python train.py --vocab_size=14 --loss="sigmoid" --encoder_stem="single" --text_encoder_causal=false --text_encoder_norm="layernorm" --text_encoder_head_dim=64 --grad_clip=0.5 --steps=11400
Rows from block 5 of the audio encoder of a small contrastive audio-text model, named by matrix and row number. Each number is 500 + 25 x the weight over its row's rms, rounded and kept within 0 to 999. All counts start at 0. Numbers have three digits each. After the name is the row's rms in percent of the matrix's.
After each channel's rows are labels from the 100 clips, of 14848, where the channel reaches its highest value: "strongest on" is what is common among them. Only what is clearly more common there than usual is listed. The data: strings of digits, spoken by a formant synthesiser in many voices. In brackets: how many of the 100, against the usual share in percent.
# conv: pointwise conv (encoder.blocks.5.conv.weight, 128x128x1), inputs 64-127

conv.92 102:528471505559482506510518487503477528430514480507465525458508538518445517544531492466493446477532500525531479492536510512482480477515505539492502509499498529510498483494526519466532474468535500
strongest on: "nine" (87 vs 26.7); first digit: nine (55 vs 9.9); white noise (48 vs 12.1); last digit: nine (29 vs 10.2)

conv.63 096:492487506484468502470490489492472549510492496480490497495470477524508511518430471492508472532463537512507455456507472504481488510518481502482461482490506486480521478433521478477527467496489481
strongest on: "eight" (66 vs 26.3); voice: child-like voice (53 vs 24.8); first digit: eight (31 vs 10.2)

conv.86 103:520483456470503477507468495456466508514500519511509479508525497506499474526526504503530543527497499507454484505496507552548519495496459504477545496545511500501433467454509492504507465510501507
strongest on: "seven" (100 vs 26); voice: child-like voice (61 vs 24.8); first digit: seven (48 vs 10); number of digits: 5 (41 vs 19.6)

conv.64 106:462487467470484489498513510444494463495510518484552485520530511497501549521512516531475460499499539468499462515507494539549537483478468486502492501471527490462451487476515493508460517499522485
strongest on: "zero" (62 vs 26.3); "eight" (61 vs 26.3); last digit: eight (29 vs 10)

conv.76 098:490527514503480481519460494523506518519524494520505503545532499508512514471461520488488484471435507468507491509492542475489446568509488482500503503470533516501511519495521479473520494499504502
strongest on: "four" (66 vs 25.8); "zero" (54 vs 26.3); number of digits: 5 (50 vs 19.6); first digit: four (39 vs 10.1)

conv.18 101:514493480464506483459475492477474472500501510504524465485513492514528476500499553489527507511482524499497506510501500499509470463489523536507487488533525449499479487479491511518444467509503543
strongest on: "two" (100 vs 27); voice: child-like voice (73 vs 24.8); last digit: two (46 vs 10.7); first digit: two (39 vs 10.1)

conv.21 102:479464493469510529447545492476475515534479530490525500493494521473493476497472517500474476504509467497517551503507490491523480569476509495495474504512547485483529459482553497499535490515515497
strongest on: "one" (72 vs 25.6); last digit: one (55 vs 9.6)

conv.71 101:518522499519474492516494502503506530435477505528523498490444481509457472516471499499525467459532495505513494464514444485477458519497511505515487471445496494470527467485501530435530467480511485
strongest on: "nine" (79 vs 26.7); voice: child-like voice (70 vs 24.8); number of digits: 5 (45 vs 19.6); last digit: nine (36 vs 10.2)

conv.119 103:496531503485439538506522532515497513494538474512529493492488503451509439453475499488495500542499466493519511482507551499518440468497470535489488494499556506538476502481495479503503507513516490
strongest on: "eight" (56 vs 26.3); last digit: eight (29 vs 10)

conv.45 100:456521490484497469499483492482505484492510500524487527494519476472496475426487501542522552509500452509499497506527484500478507467452481493511511488498540443480504503494486522491490493484490502
strongest on: "zero" (100 vs 26.3); voice: child-like voice (60 vs 24.8); first digit: zero (41 vs 9.7); number of digits: 5 (40 vs 19.6)

conv.114 099:503465504508531495542517479517500549484493508530485516510521549468522523507502490540445454470483487446534468486524461513494505536492493470470492492512495494490488521462517478519528487459506507
strongest on: reverberation (79 vs 35); "five" (75 vs 26); first digit: five (46 vs 10); number of digits: 5 (40 vs 19.6)

conv.55 101:447506490514488436536553487457483532503516523531518493474491531473521529497474470494472463505460462502505516501496485468474482510479467472493430479488510451484530528509513495507514504479521509
strongest on: "one" (59 vs 25.6); last digit: one (39 vs 9.6)

conv.23 102:528487464500504505458489471502494509463531479496503522492468500491502501518480499505501534531499500523499477510482501477453519459509505462471470503475485516463478543498482497468508546474447511
strongest on: "seven" (65 vs 26); "five" (55 vs 26); number of digits: 5 (51 vs 19.6); first digit: seven (32 vs 10)

conv.2 103:515497520498470499477520493499483489553464494534551500538542524492512502529536523501515480511508466540507492491495528545490463455494531505484469490487528456533498518491509478509536481522517466
strongest on: "six" (66 vs 26.3)

conv.30 098:526480532505519481540505503520498470501469481465511510496530503488496467441483516474523506480523491508496533514527485502524529495494510447465484486513510506489516488492515518520557484464498526
strongest on: "nine" (73 vs 26.7); last digit: nine (41 vs 10.2); white noise (31 vs 12.1); first digit: nine (26 vs 9.9)

conv.125 095:497519484550476479508512503481504504483517468501520483454497484468469481570488490471502476516464496509518525476539489493481485558494517486473485512465502506510510501523482496472543494506513479
strongest on: "four" (82 vs 25.8); "five" (57 vs 26); number of digits: 5 (46 vs 19.6); first digit: four (40 vs 10.1)

conv.115 097:454531463510504467495497520471500509497542500464512554473489520487470510401457507525511523524479441514516501519528490478496558484505460482489524527503486502489507551477477486453469485494489472
strongest on: "zero" (87 vs 26.3); white noise (47 vs 12.1); thin (high-pass) (39 vs 11.6); first digit: zero (37 vs 9.7)

conv.106 097:532526521458519490485489482527523460560513505469441511527497479472469445513472518486512499488497477511482452475499533529477530482473515455477501497530498462483516455539520504505517501523487513
strongest on: "five" (100 vs 26); mains hum (47 vs 12.8); first digit: five (44 vs 10); number of digits: 5 (44 vs 19.6)

conv.52 101:496563493470503486467509472506476497475487530475469480470492502493494470497501504483493516496500477484455497474437472475515528462532483507522512532496483474542483491490513482504497478500455456
strongest on: last digit: three (31 vs 10.2)

conv.110 103:520533476524488530497528516495486470524482438474517478448539529486509488451492466463491499501474499495518506499520489473522534513509477508504496534493517492544498470469505523477494451502505507
strongest on: "seven" (100 vs 26); number of digits: 5 (43 vs 19.6); first digit: seven (42 vs 10)

conv.25 106:474537522483485449472536495495500486503499436508548493460518459459511463459463496479533509517503481501486486488499496473502512522511469507507514480436501475496500485438490484476530493456497506
strongest on: "seven" (100 vs 26); voice: child-like voice (84 vs 24.8); first digit: seven (36 vs 10)

conv.9 105:466513476535491527507493517540556487476495527465495501486521498507498493477535554487498500466515474492466500530525512483494503480416469499493486549492485523488488531497455482508490467468491550
strongest on: "seven" (62 vs 26); "zero" (58 vs 26.3); number of digits: 5 (53 vs 19.6); first digit: zero (41 vs 9.7)

conv.32 100:471508508422527519511495509492520474512495521489485472489477523470530479526527484517491497476501526465478528517486485482529458510503460480526510517493518548483499497505460469497506479444501479
strongest on: "three" (96 vs 26.2); first digit: three (30 vs 10.3); last digit: three (26 vs 10.2)

conv.73 100:513460477492510483473481451494547500483535514495502516491492431507499463512498538472529554512439498534471488505516479494474494454486514465518555483497479485489499513512487489490486509521425529
strongest on: "zero" (66 vs 26.3); first digit: zero (27 vs 9.7)

conv.12 101:494478475510517514499508496492515470513525514529502466498487483512495472519532517491514517482467488485493519495517513481468506520496555514522526480550499431508489431503461499515528512512500463
strongest on: "three" (95 vs 26.2); voice: deep voice (51 vs 25.1); last digit: three (38 vs 10.2); clipping (25 vs 7.9)

conv.103 093:500509506508540486528545474502509480445546528515514494504528478523503510515509458501516517537475486479525509474472463459496542524501462505481514472505548475510499526498498489516534496535495496
strongest on: "eight" (77 vs 26.3); last digit: eight (33 vs 10)

conv.95 104:447506516500498534506499464527534499467536485485486508500527503495513463526514477496503505518550514467503473528485469499500541551493482473495474490501497507506489533464508449492533509491431507
strongest on: "nine" (83 vs 26.7); last digit: nine (53 vs 10.2); first digit: nine (29 vs 9.9)

conv.1 101:492500522481486498510453512479504525462494487508504527488415499488495470510433493520522520531495473500495492528559425520493488475478473477491524521499474505498542479459476451507511485494512460
strongest on: "zero" (100 vs 26.3); voice: child-like voice (70 vs 24.8); first digit: zero (42 vs 9.7); last digit: zero (28 vs 10)

conv.118 105:531495500518472456460460498518494526492499518484511496478490543480471520487441505475521505522523526525517514448493486513497496478496540502489472506518523489466521462541517516476488463576483494
strongest on: "two" (100 vs 27); first digit: two (48 vs 10.1); last digit: two (46 vs 10.7)

conv.84 097:498529533529506490477528491502506458494546502520487463500516486510525451476529494496500499511473450513541470466514471481432432532498492515532539514472487516515478472468531443529502514475527484
strongest on: "five" (100 vs 26); first digit: five (60 vs 10); clipping (46 vs 7.9); last digit: five (26 vs 9.6)

conv.37 100:484495496513506486482542478489471464501525500475509506523503507494459529529499484516503474537475528520490510459430513469512527521537503489466489521526516500488446528481510492466498491500457476
strongest on: "zero" (100 vs 26.3); voice: child-like voice (58 vs 24.8); first digit: zero (38 vs 9.7); last digit: zero (35 vs 10)

conv.35 102:525486502524515524497564474520475516486483463522528470524520496506503509518551510448482499513476461476499498505466516530476524490508527531486475507480508485510474478479462519509507507483502499
strongest on: "seven" (67 vs 26); voice: child-like voice (59 vs 24.8); last digit: seven (32 vs 9.7)

conv.70 096:517531531469507485484466477541493472495497463506494472525513507520526453508491531517538470523486487477512483421525493461479494539514538469519513504495503488496451475501504493541518515515456513
strongest on: "five" (100 vs 26); last digit: five (55 vs 9.6); first digit: five (53 vs 10)

conv.99 100:503500479534496537523541456501517507495495548539491454517482477496480464524535530501532480523484489518496472495510500468505495497516488505528569485542488492472472456517468503535486504539518519
strongest on: "four" (77 vs 25.8); last digit: four (62 vs 9.7); white noise (37 vs 12.1); first digit: four (28 vs 10.1)

conv.17 100:523474486536507484537508505534518519495483449473510509486529523512553489480488521475519494469525484484489535563499528479517485472500508507449448506476532497510508508498503525524490474466488500
strongest on: "eight" (100 vs 26.3); number of digits: 5 (47 vs 19.6); last digit: eight (45 vs 10)

conv.54 099:473503428493484519482477528500480464486504489487481536540501531489513483473517475454509511512481534496510524429509491484491454505494510486508500476519522487475514494474488492497493462520496518
strongest on: "five" (88 vs 26); voice: high voice (58 vs 25.6); last digit: five (47 vs 9.6); first digit: five (32 vs 10)

conv.8 097:528444474518510512480498529545539490486491512521487530493503481488502495512527537492471493459517502492492490539520523527493489469496477519493502491480505513527477501497564470515507480513543531
strongest on: "one" (91 vs 25.6); first digit: one (57 vs 9.8); number of digits: 5 (44 vs 19.6); white noise (32 vs 12.1)

conv.67 102:493546513460508486487524499468498494505447507478526480474539514501477509499468478476512500534499483464486497545438521467534520474502496550481527486487527509542513524514473536506544470481489478
strongest on: "three" (68 vs 26.2); "seven" (56 vs 26); number of digits: 5 (41 vs 19.6)

conv.87 105:491508501527504480523493504554521481461477490470495509448481525528499513441500478465518504526523487495502573520518485458508489511513503469484464497509450439512535530477492477508470481494503473
strongest on: "eight" (100 vs 26.3); voice: child-like voice (78 vs 24.8); first digit: eight (49 vs 10.2); last digit: eight (42 vs 10)

conv.90 102:489482539495496465546515497477495520443518499520519526507469493496529493501476515506510498514524533494504521475501491517515477490483493471526493489494458462515557513559476469516501508500533452
strongest on: "eight" (99 vs 26.3); voice: child-like voice (57 vs 24.8); first digit: eight (45 vs 10.2); number of digits: 5 (45 vs 19.6)

conv.51 099:506492479491444472525532456489463483472474514514528483503474505458496494497510539507503495460510536511480520514464483491516489511504503509508504501473514455533509553548491514522483528506476488
strongest on: "eight" (100 vs 26.3); voice: child-like voice (58 vs 24.8); first digit: eight (42 vs 10.2)

conv.89 100:507547468519461531512536475452500509481456487509536469457477526547511504490496506529470502494514522499512514521475454460513509486501472488490474469479496516516525468457552494477480537522476520
strongest on: last digit: eight (27 vs 10)

conv.38 099:495502523509454505470501523488485495526477477485521477529459519510502510481494476497527461505493528526434521465442521526480484523515518529499524530488534543515503506519486506510502520487455464
strongest on: "three" (96 vs 26.2); reverberation (62 vs 35); last digit: three (51 vs 10.2); first digit: three (34 vs 10.3)

conv.29 101:512498495478523517481510518529521469490548481487503528535480487531508526480517517481525460437491479489469468482471501537506517452480471478513500481521483486490498535490539455470474500503498493
strongest on: "one" (100 vs 25.6); first digit: one (55 vs 9.8); white noise (46 vs 12.1); last digit: one (40 vs 9.6)

conv.121 098:483530532498498503454483479499463470529493493498465485489478511482475454477474511473537546461477471531478501537520456518491460499552517460499509502507477482489486441500518514497488505505489446
strongest on: "zero" (100 vs 26.3); voice: high voice (52 vs 25.6); last digit: zero (48 vs 10); first digit: zero (39 vs 9.7)

conv.120 096:546512492510499546483524493497491483493528512534471501530462476528555480481504513500514472499497490503484497504454497517483456484496499567511517515517497486540460472475491497516435513495528513
strongest on: "two" (84 vs 27); voice: child-like voice (75 vs 24.8); last digit: two (47 vs 10.7); first digit: two (37 vs 10.1)

conv.65 099:478503496558481558547492558499526520478484460513501478506465517472528489541509522503509505491558483493525490460560545511481479494503506491488489524467509526469463481480468504474490523524501527
strongest on: "five" (62 vs 26); first digit: five (51 vs 10); number of digits: 5 (49 vs 19.6)

conv.75 100:487484451518517494514491454504482499516525524482472395485511505513523500519528453505509468488504514471507464506452514470508552484499493473493544471513514502499471491504512508496463471505474509
strongest on: "zero" (99 vs 26.3); last digit: zero (78 vs 10); white noise (46 vs 12.1)

conv.104 096:528483511494488468441456528543466514458517509523478503515475500501492477486497520478532466517477516537471479458448493535506461509506487510473503482539484494453480500548546483514498495497512502
strongest on: "two" (100 vs 27); voice: child-like voice (64 vs 24.8); last digit: two (59 vs 10.7); first digit: two (42 vs 10.1)

conv.16 100:483464498522483492497516504520536501520539474485499517453539471478480487485528521541509505519531461498479464504467511512523500511454460511501536506462510503467480531471473518466517474516479546
strongest on: "zero" (88 vs 26.3); first digit: zero (82 vs 9.7); number of digits: 5 (42 vs 19.6)

conv.108 096:473515497479470511496505483475483472532498511489503460516520507523492487475461493528514542520503456515470506462452489466504478458487545486531531486492528511486500440494481530489512488576462538
strongest on: "two" (89 vs 27); last digit: two (61 vs 10.7); first digit: two (36 vs 10.1)

conv.49 098:505537495486510493474496466483546482485489519516469506483510506428512515485473527528438524447482518504523507522472492516460510507501523529506489544528505506503519481551473551506497500466493459
strongest on: "four" (92 vs 25.8); voice: child-like voice (72 vs 24.8); last digit: four (41 vs 9.7); white noise (37 vs 12.1)

conv.72 101:504478485533530493494512501542555518442535533491466467468476501487506488490505530507496480519525439480458498508503507494515484496449479487494513514484479530498540508499497493482505483470474515
strongest on: white noise (68 vs 12.1); pink noise (31 vs 12.3)

conv.39 098:471491494487487522464502514476483503489503473469524512518499496472481510506466501481531509526517496505510503499490535485469536434487477496516525502468467497485518521505468512477496551487460474
strongest on: "eight" (100 vs 26.3); number of digits: 5 (51 vs 19.6); first digit: eight (43 vs 10.2)

conv.43 102:500485490508472566553533554517530493515497456502473462529513463468502510495512554503504455504527512494486511474490526492513501547492540480472499480488473523483478518550495499469516479458502502
strongest on: "zero" (58 vs 26.3); number of digits: 5 (42 vs 19.6); first digit: zero (41 vs 9.7); clipping (33 vs 7.9)

conv.79 097:482508454529509501502516464528538482488522495522537483496510514514545520501526493472500521508492452486507515561464477480514525479478441536495501505528502503490487525500470500502503465510524510
strongest on: "eight" (100 vs 26.3); voice: child-like voice (63 vs 24.8); number of digits: 5 (50 vs 19.6); last digit: eight (37 vs 10)

conv.122 098:501479476492505488493480524502507493479529496506513470446458442507528476489482465502484493446501495494455525522481477485462485506492488509536524504493493523529511445495481514502486454446499475
strongest on: "five" (57 vs 26); last digit: five (37 vs 9.6); first digit: five (28 vs 10)

conv.111 100:455477492523468525505486506460479508501523500493441464488501531469526484503506503530500501472528544491532516505511498505494470490514487508503488531468524529495496424506454498509497485486534501
strongest on: "nine" (68 vs 26.7); last digit: nine (53 vs 10.2)

conv.94 105:481463493520492503503470475523520512475528512498470444504482481481522462496499549500512466441510515505456504484521522487516477545487459484502487517451500510484505514520494509500536481466458521
strongest on: number of digits: 5 (57 vs 19.6)

conv.102 098:527515504489553470515479511552477485494492467505449487532496478493517447494522506492525464464509500483498476479512525494480507541504491443498510455493530493479496492496509525506490521476477491
strongest on: "five" (89 vs 26); voice: high voice (52 vs 25.6); number of digits: 5 (43 vs 19.6); first digit: five (39 vs 10)

conv.105 100:482460488483511472456494520496521485430542520503438530502463476486532502497467536499508528538493432524489507525488516501467522467438488495506509499509463520502521532515489521486508453484445492
strongest on: "zero" (100 vs 26.3); reverberation (67 vs 35); first digit: zero (46 vs 9.7); last digit: zero (41 vs 10)

conv.42 098:488508508497485528525430538444465464536509519501475477494465528507468520475507514471520487514510529509532508493538517478529522515523531498476497481522463498498461475483499502485450490495495522
strongest on: clipping (35 vs 7.9); last digit: seven (26 vs 9.7)

conv.19 110:476511520472479528466545498460424510507529501483496490518482465500496535507515526514506502526499482506480516496503526506501474435493462495534491495473501483494451515489524481519497549519456496
strongest on: "seven" (70 vs 26); voice: child-like voice (64 vs 24.8); last digit: seven (46 vs 9.7); first digit: seven (30 vs 10)

conv.83 104:463508507478515506478498507506486492487481505522494479490496496457538487486513493488453536472532484472497545487476518448464552481540512511563516513489497533581514542504456520531462495480481486
strongest on: "eight" (99 vs 26.3); reverberation (70 vs 35); first digit: eight (60 vs 10.2); thin (high-pass) (29 vs 11.6)

conv.97 093:535550515489534502512480518507552495481495504525489498488516516496522480501488478504487469475459442520515488508460489509480513502487520537522488480509477503553487490495480525545515526470470447
strongest on: "three" (79 vs 26.2); first digit: three (34 vs 10.3); last digit: three (30 vs 10.2)

conv.109 095:501521519474472517511498505463481522508488482487531505464493551481479470516455448477491462520505517494504478446517481521503525495478499484446470528486534492501513519481507441480538524519526497
strongest on: "one" (56 vs 25.6); "two" (56 vs 27); number of digits: 5 (44 vs 19.6)

conv.85 102:480492492510491535488511472508464477451488481494495482506466519497473499491567509454521492487500537479532523551479491495494500486504551485531506498495478496525520520531493501472468501511478522
strongest on: "eight" (100 vs 26.3); number of digits: 5 (48 vs 19.6); first digit: eight (42 vs 10.2)

conv.61 097:492511440523446513528545495494478501502466480490541457482451501509459495539479519494479474516511512498505547501489481430512480506536494496526507500504486461489521435456500513479506470527505488
strongest on: "one" (97 vs 25.6); last digit: one (74 vs 9.6); first digit: one (28 vs 9.8)

conv.46 099:478472478474466483470493440521475508515470473500469476531488516500463541517495507481491493485498469505480505500437522522488516474532542497492457516478510478522523483525476524509504515508501506
strongest on: "six" (100 vs 26.3); reverberation (90 vs 35); last digit: six (62 vs 10.2); first digit: six (43 vs 9.8)

conv.62 098:483544466525515502552489511457501507511513535513510475472542469500518495498521487495501536481508483488481489552516522439506498546498471504508479549509527490507453487505491521499482526508518477
strongest on: first digit: eight (31 vs 10.2); last digit: seven (26 vs 9.7)

conv.69 102:514472502508478473559470517538471539501500481490520527503526520500519513479501525491523503501507472520504483528481548556479462474454483478489460482514520526454547485532470558508481490482492483
strongest on: "zero" (91 vs 26.3); first digit: zero (74 vs 9.7); last digit: zero (48 vs 10)

conv.0 091:530463487511489540451486502517517496482526471501486504532448505523506518460511521511506523475509515534511485503451505512489475489514506540504506497480492505520458478487527468495495487525527464
strongest on: "one" (100 vs 25.6); first digit: one (59 vs 9.8); last digit: one (38 vs 9.6); thin (high-pass) (33 vs 11.6)

conv.57 098:508503470511558511511500478497505422498499517498509516516463490519480506502497500494520511518488477522502529495483482507483568468473518480502506508547454487477511500511488539506451520533471505
strongest on: "five" (73 vs 26); mains hum (62 vs 12.8); voice: child-like voice (53 vs 24.8)

conv.60 099:476495488514481489491464500469493521506484507531505449480517449528509503496523479545524543458490466495496489556521486488487496432453504533537484503483523462502516502488495502495500500524478536
strongest on: "three" (100 vs 26.2); first digit: three (55 vs 10.3); voice: child-like voice (53 vs 24.8); number of digits: 5 (41 vs 19.6)

conv.10 101:502500485489490474484513532491421549497486474499483485486507532499476488534527484476544517521523542469455514517471529469491515502536495481494512478503552554478477530519476494492492530484489491
strongest on: "eight" (54 vs 26.3); "five" (52 vs 26)